A small segmentation model, trained from scratch: adamw at rate 0.0044, trained on simulated telescope pictures of galaxies.
Rows from block 2, named by matrix and row number. Each number is 128 + 32 x the weight over the matrix's rms, rounded and kept within 0 to 255. All counts start at 0. Numbers have three digits each.
# conv: 3x3 conv (model.mid.0.conv.weight, 192x192x3x3), inputs 33-43, a 3x3 kernel for each
conv.21:149156178140133144141142148160155167146124123148132142147142150137115115145128139128147160133141177128140152113115111122142147117134126116135145124155174118135138121106090121113076125117101113133141122142167120137141181181202173162172173174179116121124113102098117115120112123141113140157118123130
conv.22:107156110119221160091174121088158088117214151084179103078165088125213155080180103108132106123220135097148099169092162135045103172079151118139127138175149118151135152125157134036116162100157106130110122209127097135099047146069122191145070160100120157125123209161101164126111136114126205128099135109
conv.23:162158164149132123153156160180167178159134133172164176192171189164133137177160179173188165180166178175207171070089076094123126080097083124150135148174166141168149082070086079091072079049083163195160186192184170214170165156158153128126157153158152139134136116094136132127148187150177189166155202161
conv.24:182156147152133140117122171191146144139105123117100168183134138130097114108089164114143132150170168149179167073123126129159146154169095083126101152176148140173126148116123111093090103076090108135125144165159143170157170149123129118120080090136169125129108076080087056141104137127153175167153182160
conv.25:143149158153127154154140164148155160160139154159153176148157159165150158162163185144138133143113120148120126108099096093109098099097074129119121119098102129104100112121126115145141108136133144135133140107115145112121134134128141129131135133144151157165162142164161152172139132131135109117141114121
conv.26:118134119138126132133142156121134118130114110123120132111132116125119117114119136129136128143126120141132124144123139134138138147139119125129126137123115140128114126121128113130139114126135131135128139123115137126119119136127150129128149146145111134129131134150130148173128134130138126122138132125
conv.27:116193158149105097098093078107187153156106115121111113114192165169113129134126140117186141133123138106116097142066090086145131122130112124151135116154154115127113140086131130132114148139155129184160137137150118124112107178125135101086117103094143204193187128135138121133134185157135133148111121106
conv.28:121128106177135116114107106125135108172133117109112119132139121175137127115120129123128129166128133128134140130117138082114128143135128123136141129139144147151150132127127099132125128121117122132136159134140135143149130124091167114099114097115124135127181145130122118120121129133158131137133140144
conv.29:082094098083077088095090098094107112099098088105093092095113110117122101113109098131135128127109121132119123156137136135132150141148155135130128122102120126109122123120127128145134123137133134134128131114122133118124079095088088085073101096086069072081078069072086075085136133127131110117133114121
conv.30:113140106129129113116142124116141111120137125103147132130143116123139130108149140113144119137123111127151141130116143134117125151109117116132118133145131143158142145114136121136144127106115114146130141126123134155153124143098126137113108148122142137121133126122126136133117147131139123121132153153
conv.31:116103118087140197107098126138115121090142201110124132143117125103140199111134138108108120087136227103104142116138129160114054150127118107113116100133155111111133151150138172124038152153120111116129095137224107120155122124115085136170084103110145108125107130188140115134116122135095144230108112171
conv.32:171141061179141075072078104170154074184162098077099114172154070186167100081103118194150122165120122112120134089099185071083152178153136183159167157127165151156159062107131097144133140133124189153137164125137125134146182140086176129104094113129176148058190151064109079105195154135169121132127130141
conv.33:134151132164152128157153129127154141149149119142142110124154133138150117138135104143144140168159147150148159128096112114105135110114143139141148165168176138149169113112117087094108109108098137141144159157152145148163136166145156163138147152120137169152173170147177175143139142142166165156147151165
conv.34:119091111121205105122167108125092124124203109121161110126096132125194108124158111122111110128238141124177126127160126128062149132101142132126136139167162135155152138148146129022115133087130127117119134215147130170138096071090124196095119149100125090138124178105135155127130120119136208142133173140
conv.35:121104116222145089153122095109110130210138108145126131112114134208139117154132140114115123227164126127146115143141126044114137107129112114120132118140120118132132144142132045099134138112140117123134211168135132155126124119127194127110127111126143126137222151108167131127123125124213164138130152130
conv.36:123161122131187137135158121127142112125174130133151125146146123134172135146154133121133105112211149108155127114112138128085124118106128126135116132158140119135120141129159149059114154109131124133108118199152112152133124139118137168130150154138161166150139177142157156128129139118123216162119163140
conv.37:125137100177125115161119092148150154163123138176139143158151155165119137181139139095110096115122121092106103103112106093142128075121123087098083093119110074096087162146158142130128165144146095106096107118116088102100167181146179164177169173160135149120184124111183117084087101088102117113081097093
conv.38:134159119142176143135156133131152112141175145131148129137154124143172144138150134127151116140194159125160143123105140119084114124108126125131120134147142126141132132111139115071099136104115133155126144186166131165154144152112157169144150153141153162132141166136147151129134152127138195173132172149
conv.39:112110103154193109122142107121122109155193116130143122121129113158189122137146129118113110136234154114161141134126145099065140124115133114122120120174160108155149138141148121029101141099109124124116135221164120164154108101083147168106119124111119126131157185114132137113120117115131215152111161144
conv.40:130160112136177144130159135125142097129167142125150136136148118136165144134151141133132104123203156119161144121110147126092115128108119133124116131150140123141132130130157138067104145105115137132112128190158122163152134143100148168144149157144160165134145168141151155133140133117132203169126166154
conv.41:122136112137173150132141130108146092146219156098158118099158085157246171092173117128115121108100108129107114162098172103007082173085141138116138108077103142103118121136131144154146122146140116109116101093104120102109128154103141208162111158134116163115166215182122166131122108118101086099125099108
conv.42:142148155144147144150140173118146152135150125146124128108143153128153134137129138127148154137134143148139158142106100124097122115124118138149147148126155150147164131112107122127122109123107130153160143139151152146163120137142135126097144103113158154160148160159149162206132150156141133153147144170
conv.43:127148127126163143135146143098134091141214149107159117088126071146240160099180125146149146113113110124106108170130187112011092164077132165152166112085103136100112104101104139141144128148147135140138107105106118102105117139103118197149097141119113139097148203176126181159142142142107098102121100105
conv.44:104139189142121125139138136103133173144121115150139116116138170146124120151144126108124160133123140121130121141119094111132140110112131106111123110109126096102109153136100128136117136128138112127152132129142119129121076109172127104115145127101156168211169134138176161172116127155134128141123128124
conv.45:074079130152139098130127091120124151167147131134126138124126146158140129128117137078083131144163107112155095128124107097116127127141117089090129120146101103143089176171123108088145147100158088094136142162110117155099079086107174152099131122089109092127148121102146129124085087134135156107113154098
conv.46:108109103153175091101104111120130123159186104125127130121134134160186101127126134110112115157185136113130148131118125095069156126126124129129143159173172128151160143140137095069112138121102112116123152181145117138155089086089140160085083096132139139145163180093127116109114115126155181148114136154
conv.47:114152124135168129131144123095134102147190136119143109084120089154206150122166130143158132113127108113108103173136164095041095130082118162154138110100099123103104111095124143130149143149154137151128112121107112106104136165112148186118104112074086125112140193167132173151143152130108115103112103102
conv.48:105128102115142128111182155112133113130146135122188153111132108136147134125185153116121107115133127106185154143117140121104117132067098109106110104136133114154145142137152141124128149075111117127113120138136121183161119123112125134121128171141125160126132148130125178162122121116123139139119184163
conv.49:091107115066135157073118138099123120070133162064128136098128125094130160077129134108118107092155171100131152156128127164125090175122119124138121132187184128157180148132150165102092160128111110122119100162177105142162081122111073153156045132134100113123103132159120125139112122119104169175113146163
conv.50:137151153143139154157158181159169164172176172172172192151170165174187182172180196132142138126132132136141149106084090082065069085072056118115114101091089108091096123114121129123128121117112129141136125135131133137142134132122135141133132143156130151156147143160155159181128141136123132126133134137
conv.51:101155154147109126141159144096142137148108120134156131094142141152128138137172152116147151141110128137138133161113114099126115117080099108114119111089105116103109136110110116150131121121127117140146138109126136133131070119111107073078095120092112150158141107123134147140118140148135106123134129128
conv.52:085147196087124142101091067079164195089128146099097068083159190113128146101111090108134171104126150117104093167095064138124107155143162130137148125163190135136148148120097154128107138150162115142173110135159120115108054177187077141150076095079096142193109128150121118114114138170110134159120116110
conv.53:124129113131127112129132124128130111132127106119125119130133123130126110122127128124143122142131137128148149130127139129129147135128128122136123136160158130162144126115131115131121127114112128148128144134146137157159129124098138126101124121113123129126120124115131133131126150126145140154129161163
conv.54:144130139122087098106092153126115139107078103122097155116104128098071091111080138139142149140135163127159179141152126158185162137171111181192155193207180158192180117112115116117093134095075137140146139135164135160178139119127107068085087069131119103118096059074105069127142149159146147167142164178
conv.55:117136101088129148097085075124128107104146157098110098121119108104147151100105104111141131094143156116110116139140150149109105160153156133156149116147151133126132143111122159109096137140134113141137099140155117116126140134092087138138105100083114120104093125147105095092116143138097139153119114123
conv.56:088103048083065079050066216110129070123108106080092222116131079134116112086095215144133103118101110097108218142118174121136141171158036173154146142137137133141159109124153138156145156147038152139114125113122106118203100104043098075077057061208078085058081055084072069198152141116125112123109123202
conv.57:103133122129195131116115094127146141136192134138120110116149140136190135127118105104112120107200137110128131142105116119062119126136150121122132123153155127150149151143134148063121144126118107116126113184145117137141117136127129176114125110093106139120139192129119114093107113122111178141115135139
conv.58:137117127109106117102147136075069106058090106090128133064064100052089103087122134137138137129133130115139131192193160203166152169134125165165138163156129117116110119115115124116120138113126129132133125131128114130127053047094034068097051110108118112116104099096102123122145148138143144128120136125
conv.59:158148150170121138148142161160144153174119134153141167161148163176130148158149177137137127136123125124132137093111096079125108100107080112112104105111105104110109122123132125135136135126123135135126131125121123128132130106110136097109123119139157155167176133154163154167134137127132130127124135133
conv.60:109147111118146124096118114128152129122133128107119125136150137135130130122131141104152110111155135093106094122107121122128128139123111106135098105165128104103089147106149144102122159152165111152120116150135103110106128153113126144114125113093118129114120123117103120131099150112116153133101111104
conv.61:128120159128140131133125107117119147129139138128125107110116143129151148131145114096082120078080101073072090148138110124096104123108142078070093065071083055066084156170134174176154180184165082078110070078099063068086129125155131126139133115124137152165183215174180191147083076110070075093063067085
conv.62:097090071113124080118123093105104095113141095116126102113111103114138103119132111110116113116142133118127125144140150136110152137127149137149147141148160129147154146140143144117125143133131118131126120148142122132134123112079127130073116119097106089051119122052117111075118122112120126137119123132
conv.63:120128132113146161035089113112119121119146157065101124116108118130133154087107129131128145121162170105129114140138132125118104175154129122132144119172164139139117129131113136098088149127133134131155126157170110140116124134123109132140082088107114121128108123148024064105128134155129161175107120108
conv.64:165112121083121113095096113138103101106160147095122132130107102119158147100120128138116137114141142142124131125147147144092102160135121124160173135176176159169156122144126149113113115134130142124144127140150144123135095098083081149134084143136178138123127149119088086101138142160129152148144125131
conv.65:108117125126129125143146120121123133122136136120142117121127130122145140117142119100101115111101111119120124139136134139114118143115139082082086091077075098086100152153137143158145136137135091091101098090102102107112108123145118135139129143138139148128160165146149161132089089099100092101109109118
conv.66:124138171120103128149119116121123156109098120149125128115112142101089108135113122164209220212226221221215193141142113152162144120141135178209182226237215195210184081037028033029033023037057158203204210242229211226198090106136087082105110090088120096122085053078108079091170218211229242226220221191
conv.67:130134100143162096103095116132138117141148094126108137130134125138144100128116147136140108136171113093133107121117131113104155131142107165177119177198130112142114121118148126095141157123148144150118140179124102145110145135130136121100120098119126133104147170105113120137144148113142181120089136111
conv.68:126123127131136121150129125130126126116130131120132122128130127116146141119135123096092092101106095115113123129119131137106113140118133072062061075063064093082108159165161156155162140147130088087089093098093107107121114121124107116117122105114150158149158174158145149129095091079104105088113111116
conv.69:111109123108091087106100104129111136109086095123102115125108137106085097118099111190222205225234216209229213130147121149169159139157145189217185228234222208227203057031045024023038035024033192231206233255233212243217108094091085066057084064069098086110085068082090081091193232203238251231213243215
conv.70:122101122094103131091109139123096110109103106091091113112091092107121109085102112134106127097073092087064088147162158147122135167143134129110130100080100089070095124151126158188167168197172137114132104085101093075095165149156174154152162149165107101105103139141091131145135113128103085094090071086
conv.71:129106137114153162128162143160131125130121107099069058156131115129125104098070059122092162107130173174197230098126142130136156161191204124128196154179221201248255132163093150134093088073038137109180132140187197215243142139145149155125123090080118094107112146148130146151123090180119147216198255255
conv.72:151135124183166154164150151137141100202204132161155129117134095200211132152158123145132126150135128134116134131116153051048118103098130146125140118094121123102128109122130105119131124142125136125125139126125127112129144142103200201134152157127116120114163156148143150134137126127135119121127108129
conv.73:132233097122187104093086106142226105134180113117097131151229118145184123130106138122199132122188130120118127108029140113072134126146116130149150136162149138146142132064124132075124135137125124186142127185141128130138147215087125158090095092110142233114140194124113098130122182139125182138125127132
conv.74:102166115140213147091176102113161119141197145104174112128166129151194150120177121107143119133213152104174136125088125106063105132079132120134125127164144122152144148115136124050106150083116116143129134199158119172151072146096114184122069150083142174147148204162128173125116144129132199157116171150
conv.75:110147125156187161120158134127153132158191166119162144141163147162190168132167154120131121146215181117157143117093111095064087130090104123128119129142138118122117137125138107047078134102115125138128142212184122160151125133102150166138117141124151167161164189166142169150126134130134212187117161156
conv.76:126148113149155119148133112156171140172174131171156115152161130162164127146147098141138125137132127127117126110094124092085127107103155141133126134126130128119127113117128118123124128135123145140129137131130128120127154172124178172136150151106101131115128149127129135111143136126134127127127117126
conv.77:093107110158137118132144142116115132145109097120102110111117138142115106124110119115121119149141124130133131138137120108139149131146137125132114153160131142143141142138141112120138132128129125127121148141123133129132088106128142095091102080088113128142166150143154164163123128123152150132139142142
conv.78:129099080185140109136155160119110083182152095111148141111119091184159103107150143131110108168147133129145160145138167073104156151109117129114121145139150127130150124144149088106123132113099123111111155146137124141156103094056196171107099155151115120101175147116138165158128112114158144138128141159
conv.79:206151121180147135113151163197136118171142122113157153206143130178147129118164159162139107163149125134153156051112128081113129146099104128133101156164137133144145096117150095107130121099101145132105153149125126147147190121090166133112076142152220177166203170157140174176150136107160150125135148152
conv.80:122165125148196149123158123128158120148192147126152127140161131153190151138155138124150112131219158115159132118095127106067105123103121122128118129146132120133116136106147124047103146103126126144119131209163121162142126148113146176135128146127153172149156194159149166144129140122130214168122167145
conv.81:127170128149159152126144134117168123145162154120142129128175137153165161131151142118165127143170163124141138131083120106090095128105116116118120114126122119117117139097125117091098132119121123167137145174170128147147127159105149153133125133123152177147164165159149160155123162131147173172119148159
conv.82:139161120128160150124157145139172128148167146118143132121174151149166155109132112131122105114125125123142138131077100104084097145122145133114101119114111123127119120131151138129131130111116123115103112121121118134129154173098139161133110153126105157139112154155105132117124113101108114116117132129
conv.83:116160164122160193130129128085177161126197192121122102081176155129205190117126099142143133143135134140123126170081095128060065136129156152118110139097100141122135112111126110118127116134132144135126143128123140124127103180143140204185130131116106145157117148186126136120146133122141120119138120126
conv.84:104145105120160147113137088114144105128158143121132075130143112140159140132132081107149136106187157108139149134120151121099118129124179106142136108148146108138162151109121151075101148118103112150144109168159113142162094135083104150124086111066150143120148154144153143106111152148108168162113142164
conv.85:130137108152159133125160142127137103149158135123158143131139117151149129129151139136134119142171166121169158125115145105102128130104117122121125117164155112156139120124139117087089134088098142144128142172172127167162127133109150155143117149142141143135154144120130147137143142130143171174125167167
conv.86:145156143149172152158144133143152140132157135143116096138151134134153132139119091102125110122157139119127126124111128129107129122144171107113101135155147128148154153129147133097117136128128101117103120148131119125123134163157142168161168133111168175165169179163164154142103121105124156139119132133
conv.87:111127139081168188105161168117136133095158175099157159141147146126156175120159163121121137110176219109155197118114109138103077144101091121136140119160182115145171139136124152087050152107072128130147116174228112152202101128112103158157102154141136132164122161188135153172125134142121194236117154210
conv.88:156156156183136157169158165146148146178138155164160165154150149183143159168163170133149144158150155152161162104108108074117100090097090115125121112123120117122124126109113103107101107095094133148145154156156150160160122119114142123135127137142184161168194134157186156168136150143153155153151158156
conv.89:106114115122160148138148139127124121134161140133137125122122121139157141131136118091113112112156149110144139137137141121102122130126146102130126121157155122153145164141143142096104145109115094117113113153145110140132170166130185195163185187152133123138143148141153139125089113112109150145107139136
conv.90:115172144109155144112132137124177144128164150116133137132175152137161154128138146128177141126173156133139149123084110125098106133124115137140125131148138135145140129084120134090105129122111138176146132169157134143154122181136132166142118153143129162150123143147128120140135172142132175161136142151
conv.91:131127121128119122123125104142154118165171146137157118128154105174191157134173127131112121105094102112098091126099149080059098124082130128105123093078092108088089118139131148160152140156164122108114101092098107095088141149129157144143142144111112124102142142137122140121121102112094081091104089086
conv.92:156155154148139152143149156174160165157143159157157163183165171163146163163160165169196186183189194176193196071093084094114097093099094152192172176189188163183183089060069073064059080060057176206195194203206184205204131130124127130141122142149161139142141117129142128134173203191191197198182199200
conv.93:119149124141165141125146121131154129149172147136148128139156140152167144140146131128149125142181167129156140122105126109091118122113131129132122129144148133147139128104135114079089123103115134153130147178175137163153129149122154167148145151140137149137144153131129137122133144130137181170129165145
conv.94:127129151154098144184139119117125154135098140173129111127133153140104139168129103116124124136115130135124121137132111122160129093136165123126118131135134120127136139131129119137120119126127111116113127111120121114111133144163146114162178143138151151168163114148192144116113119115128113123122115115
conv.95:118141125140179161139157138125156118149201159119156122117159108150220170109164126112104111101098099118102101139092146104029081150088128119102115102079089124095097139148141150155155134151153105098105096090094112097097138163123151203159140156122115160136157216202137182165106095105094084091113094097
conv.96:118125098093196146099160128118117093116194158122175142116120100123190161129178148119112105116178138107141117131131150131080104120087110127125128129136129115126133137148154139078114149111136120116114122145124114127117064086052079156129068135112146144132113158137124138134125121117124142120114122119
conv.97:208141112131088143093146227196132096129094148100144214183127084133107146101144199188124094123085104095117193067126169122146100158106052143109089101078073081082120072132162132166148158136059169113089114084096089110174173108092102074139094142222181126081128091133074120173171115087113080091085102163
conv.98:155137189143112158171133175168145202145109173188152197182165211158124182201175207163151172170151150175152158075092042100137072052081045142133121155133113139127117097108085090105106082103096169160169180163152176158159139124159129107147143128156194162207168115164205155194167156161178158143174153148
conv.99:139174206141155179111110117133176198146162161129100103135175198153170164145115128167185180146154150115113122121079056102087092107141126145136129118116120103112114089074081111104111139143137165179169145151144116115121132167170144158143124114093128156193147152172139126142159169160139141142106112124
conv.100:158164136157139130132127148157161121154129119124114149158155121151122122129114150154167129148143140111132121100099136105129134132144109134136139128144139125137127106097125112117118143123137154167128148151146112136120165165147159141141162152167149153123150128129134125155153169128148154139115126124
conv.101:097133099148187147118130119105138111156180143130147123108148120165184146133149118112112084132167124104105103148110134095076113128112141129127117129144131110129131146144174127090129152146150111106087128158116100097096087128085142173136101133107119139133142170142132130113114117100131164114100101107
conv.102:104105092133197116111160104107113102143199123119159101118122107150197120129160100123131111145217150125177138138131146104054130128096151116137123135171165125167154135125148111039106134082121126140118147213161130179144101092081139166091118140084122118115139177117124152114128140121146208158129178149
conv.103:150177147144161138127126128141169133140146117125100113141167136141144120127102119156189134133156142106127113116086119115109136129156139149153136122136133114123124105078126129110120152133148158189134133156142107127112160172137156152129151131130144175143153167145140139149158192133137165136109122120
conv.104:158168142172152117141128109163172156179157132149127120171175169184160140163136151179186134183175132133144110086082089071094115093120105152143121138136125130131118080072120078085124120113148182187133181176134131145112160161137170144119146128122153158154173153140154145159180184116181176112120132113
conv.105:152168142134119132127113154153160124136117121132113152152154126135116120132115147131162136126122137114111128105099133121136138123138114118131146123134142128121137123099115128134116136145126132161134129131136115120129162159154149131150160145178138154128130118120129122142128160134126131126110110129
conv.106:155127113236133126156147160122099103183104101121109135110101113160106112106102132153133094206146094148150110137153142084151142144153119151137101159154094161156109109124164069109163114104149148133096186146095143142108165135106219156125172162150123108133192108140127118160145132097194149094142142112
conv.107:134181162118159174127134147130173155105142167100116149135169154116140166099122155120169165106132179104106116120085099135107087159128098112144149101125140116111108136093097154130085157153142119165170106136178105109117142189156121160162133144146144178155154178178147165168112161159105140178113101111
conv.108:145174180174143173161173173152177186178145181174194185161187195188159195184204195132176174171163172154172167092069059064098062065050059100117118120122106113106115124082082088092082103082087134175172173175173157173168119148141145136152115149135167186192191150182183183188131169168169166163154164161
conv.109:155146144153151157173167149133124126126124128141133121119117117118119118127122110130121128125110128140123129133136136133132132123129143142142156146138160155150164126138132135148130121136129129122130125108128139121129147150157149153157162156150136129127142139140156146126132126137133113136147125134
conv.110:084191179092082116092095141081189169096085119101118164104201184122103132123137175122192199123122152111114128165065079145160134146132093116140154116138145111113102132070068131131101143141127124186207126137159113117122047168133054069098076111144108186198124086120129112151124184204125134156112113119
conv.111:093153091152185140111155108108158098148174121112152106098149094147182114102153107113113106121104099112106110161102163110070138156098148134111131118085101124099109137142147132154154141147141108102104108088091106095105137173130186204138133179138072156100159220160103175121110102108108089093106095106
conv.112:122133135111192165107139130139134132113188160117134129153139144124175158138133133112133116104215187105146143113122116139079097123127123135145120138180165113141130148124141155051077156116115117133118110202191107147152148161141129193159125149133135131147117174159141131135117132108114214194108140141
conv.113:139153099175177112098099110134154115167169116108107147136161134172179128126123168163173116178186135121135122120094127085082136136142096162143123149151140114130124096087143085078122137120133174180128183190142128141129136147092162164112081091121140165131193197130140128164175175125183183142125138130
conv.114:191185135173188125151135102171170133152166118129119116148149120135152115112113122155151125137145126133129115102103133116099140141141132142134162139130157144142139102106131120115132124128142143140125134137128135130118169179144148172134138135129160151113162173117129128113149139132140134129138127119
conv.115:123128108181187117154138116118127123174171119154136121131134133177166125162137126103124099185224148139165122135131130085092133098122130120119120141162129129136110147133156075043113117098133106123104175208147144168125140151142199189135166143128139136141165171135147136135091122103173221158130175124
conv.116:145159171139141145123118126136152165133141144131111136134153166142149150138113137157159177141143154133139163124100087117108106119146123145124143124115140142159177101103086118116108125118094156159176142151160140145168124140143123136128137137152132159170142156161133134134161168181144149158138144166
conv.117:114139115139214132116152094120134124134203124124142105134142141140202128140147116112130113131237149108155123126113120117052130121114145116134117131167157114150134144128144127029111148106131117136122134222157113156133107122111132188119120140105138148147142204138140153116118137121134220160110158135
conv.118:092119179123120184138081057101136185136139188160128085113136178147141182156129099127116203132109195151111105144119076107114074099126159137130161134125161145133141132139055129148068108144149137123211137114191152119115082137182117132181156122083115120169141122173127076074136118203135111189149114116
conv.119:168158136105135149136151167211165132113137140147158161215169139124128131146140153148131121115136149141150171029090124140136127113116097128118135133142153147155166109130139143119108116104088149126120120127143140142170164155130115167162135172158162144133096098128120117148138122124115132154139149175
conv.120:094117127093179174087166154118128132114167157104166144125132138122156152118160143119124113108183186107163163132128121137102104141100113132135112124186173118173158139131143150075079151094100126129115114181184112162164090123129102179158087171140103115139102162168112157154125131117114191192113169170
conv.121:118109126121114117135128124116112132114111120121118115113113129114115120118118113159156162164164167170167160144151131148151143141145146155149152158153170169164176103100094095094090087090098151150157154156160163158157098087119093086105107100099124140142130143123117133131168166161178173168175170172
conv.122:115104106112107113108090112124146121147162146131145137124148121151171153134155141120107110112094091120096109130101132101075098124099118115097096099080080106087085133145142142163159130153144119105108109095101120101110127130126129127129138135142121121114125131133124125116117099104107091087112087100
conv.123:136125115195160125121115108125119112184146123123119131129122122187147130135124142128127103195178121100133108127136136070112124121134115113119109121158113108128121130131151072087139161124147129127109192175126110143118141138120170137125095102121141127135194155139141124137130129103195182132108150119
conv.124:106092103104164185113150161130105106107168176105144147123103101100159166098136143119105106118160209119149173131146151148090086152117111141135117140168181130154138133147147137094045135104087123113108123160207120147174119109105109182188098160157099087113097136166126135163121110104121159207119147173
conv.125:113102032095123125077157192143138082109131131095155168134133084105133123103151158118104084121148164090152201118119173147122137149105100127114098133154156100138160135149170133104086166098055115105088121149156092147185134136080083137151045148179121119081107125114135157169115102087121147158093147190
conv.126:130180143136186144136150115142131140110127137141146126161138145123135145138153123111146115125146115122116102086107107130113106116099134116153106144165110112104097147114145136117146137146155111145117126145120127124108088093139071101135135144111167154184136169181169186135112148114131155116124116099
conv.127:118145128145163148129147139116134116132155138113137132127136123135153139119138138118146114142174148112134130133123139125103118143119120122134119134154137120128114143116147118091116150130131120146115139179149114135132118139125141156139129142139125143135143158148143150148125145120137184155122143136
conv.128:095110097110201143107149113108116106109191134115141107121121116113183134121140109109122106119226147109149127138135144145071122136115147130137124134173149123155137149137152139035115147112129115128113124210147116152134082098090107178122102133103110112116109188144125147120116130116125213153118158140
conv.129:142136120115110117103108110149152136130122130126117139141143121122118114113102119153141145142126131138131134114103128131129132140145123184165185178156175185176156101115108113133124115124116153144148147131134141133142174155151142087097135085089133111096088075078094075085156142152146131138150137137
conv.130:143127109200165100117119095135122118186149113113125125133121122178147123114129147136129105198188107110136097121139139071110129140128110104118113133160105109124119123128151070077151149123159126124108193179116116142106153143124180139106100097109136117114196153118130127140129127103201186110108141113
conv.131:111128124117110130124127148132154150149164177146153182118126121120133137121120150122138132137130144131143134143127133133111105135125092155161154162149161154161139130113120114122113122115122123137129136131143127140136182191191181132139182115119104091096075058067100073109123132133132123144133146132
conv.132:091116132065077097072069078118127145090086104113091098115121148099094111118100105125134123132119107121127123148142110163168147141162154122123106149137118121144124131123137126141152135127130125127116136123110128131124142167177099108120091084085098106137091108130111119124126134119142129110127133123
conv.133:089103115096150130066086107076103111096166144075119119086100114110159141092118116102138121124188144117151118166153145143092120170145148105132107132156129110132118155117136137071116143106139105135116126182140120150116044102121052152148042124149162114123167140111117078096116145121140191141124148114
conv.134:135160125143180145141136142140145114125146112122104106136144119123146113124106104129143143132158140135136148123113140134108141132147150144146150154153155147154157128117115126105118124123108129141143132150142135140150141141117129139101127092093126165150142188171162157165130145148137157150139144155
conv.135:255181105212119107063131219255166100203095077083107185255170100217103077090108188182123093125100113097119169000087157045158182173149068100085089081094114102112134080139162138159145156140092156111091114098111101119159255155106189096093055083188255199118250143126123167251155111091113100114102122160
conv.136:111130110132237121102116086111134124128229122113115107115139133131226125115114111116118118123255138108133131146117126127030130142141143134131134136157152125149147141139139134012120148122120120122124125212144113138139099122103124207100097101089119136131133224130118119103121122124124206144112138138
conv.137:123128122120209135136151112141129123123205131148149116141133126128193129153146116112122104119232143102160121120124135131058127106110140132129116130179138119151114136133148136032116154103134116128111125215145108162129120125119132197123144143107120129129120195132142146118113128104122222149106166123
conv.138:124143124117245136108115097136142129117234129141122115133139132117221129141120114108128117109255143112131132123116126140034125117135141125133127128162144128146144150130141147001118143124119110127119114218145119137140116127113103212108115109095131136139119213140125113106111127121112212144116135137
conv.139:105152114125242131105129077109148117122229123123125092120153127129224129129128098103129110117255140104142126139103131128031126128129157123132125130167148123154145155130148141000121152116127108129116121230146111147138090133100115208109108120079128159140131225142128134100109130116120226147109149137
conv.140:120112092121246120109113095135120119129238123140121122128121127125227119138117115117113103109255136109138132129133133130027135116136138128124117126161139121150139139143153146001119147116119120119111115223139115145141108087077109204088100091086116108107113215111126106094121118110114220140114146140
conv.141:116141129160165126121113119126146136165170124147134140123144142162168125147133140131142123135157132119121141127110119092087139110125123126150129129144148119146148135115136125100125144132116135143123126153130123120140112136096159164125137132126109124133145146114114107102131139129133146130121113143
conv.142:127107095157145106168206154105088081158146109165206146105099094158148118168201143121108110139138127135211148149152161096104135093054110133120122113127131112134137139151151121123132129058118125116114138145137129204148121092075163145105176192156154150143159147121167196151132120118140151137131203147
conv.143:137122130116093132120115129123133130125130158123146136122141126131154167122158141148126126130100109134110115133119131130106091139105123129097100103066074111077083106127125123156146118145139143121122126098105130106111122114124112097133128127129126117120113107137106115126145119118126093099130103105
conv.144:144134125131125131113118127124132127131148148127138130119125122125140145127139138123133147137126127148141171135125131124106103125112118138174182179150154167183200134119105115127129107115086129138153146134139160157186153147141142136134123122121144119111121111118113112120133136153147124129157151186
conv.145:100128099125161160090064068128162130138186185099091111127160132141187174093092099124155133117143149129111131130094126110062076157157150145154156136120144163158174125094119132114101120134108138171162128145160135127139146165133144170165109068090100114088127158140072062050132160152122130144135122132
conv.146:204160110153134124078107098195160134158139135109109086192156124160142136109111090180133092132100105081098114060096127094109115142139162131119111125103123098118169081128164131164160177167153163127104131106118097114133173159150149137123099093061206152098157140129100119109170126098132100115090110140
conv.147:123154118143153156127161164122153116137155154117158157120155120138156157118162162117141097125138134110138130139101136121101100143097096116116108110104105108083075140121161136121126149124136115135099122130125108125116161169137162166165148167161111144120137146153130162179117137098126130126104128123
conv.148:138147135144149131139137110134143147137144135136135132140144150139142137139136138132162138143161153127143133125117114120115123119121124115139119119156132098121107120091113111094101128112109123156133134159154119140138141152134143145127126126108131127116133131108135128113123157128139161157123142116
conv.149:133104133123095123120098126136134153141122142134121142133140157142139161132134152150099105136088096140097106121111095115108091128119104130076082112062073118077082098153146114169161108158149145100105130088097133099105100087117109091123098096118125118146124112145120122154145094099131083088135093097
conv.150:124107130107091133122112141138147142146125150137142160140163145157161168139162171116088096099061081110077084119093112102085085123093086096076082085066076092076070135164155151195176140179174107084089095066081102079078131129156137098145142125151129125135118127158127141162107080086091061073100074072
conv.151:111134142150175133125132129093143122155199127111134107095143115161202129118139099154144148165166133157146144159111140092051129137118159171175161168148186168194191106111117098088120114110110158149155172169144168158149094141124131163129100127121112128129152168135127137124161163157186156136164146162
conv.152:148114135121130134144130156142133143128141140139133153131134138123156146129140153140093117109056068115068101119112112126092104119109098126091111103054079113085097113156134142199184135181152137097116110062076115078105126110144116107128143123155154163168156209201166198210138091116109059074117073099
conv.153:132119102150109083098095082134121117147104086096108095139130127151119114113129123145127112152121112114106116120127131103138143143123136122115120121128115120105123113130145110135145144150140141129114153129123120115124141121107144117070084092079122115100143114093105111093139123110151121126123107116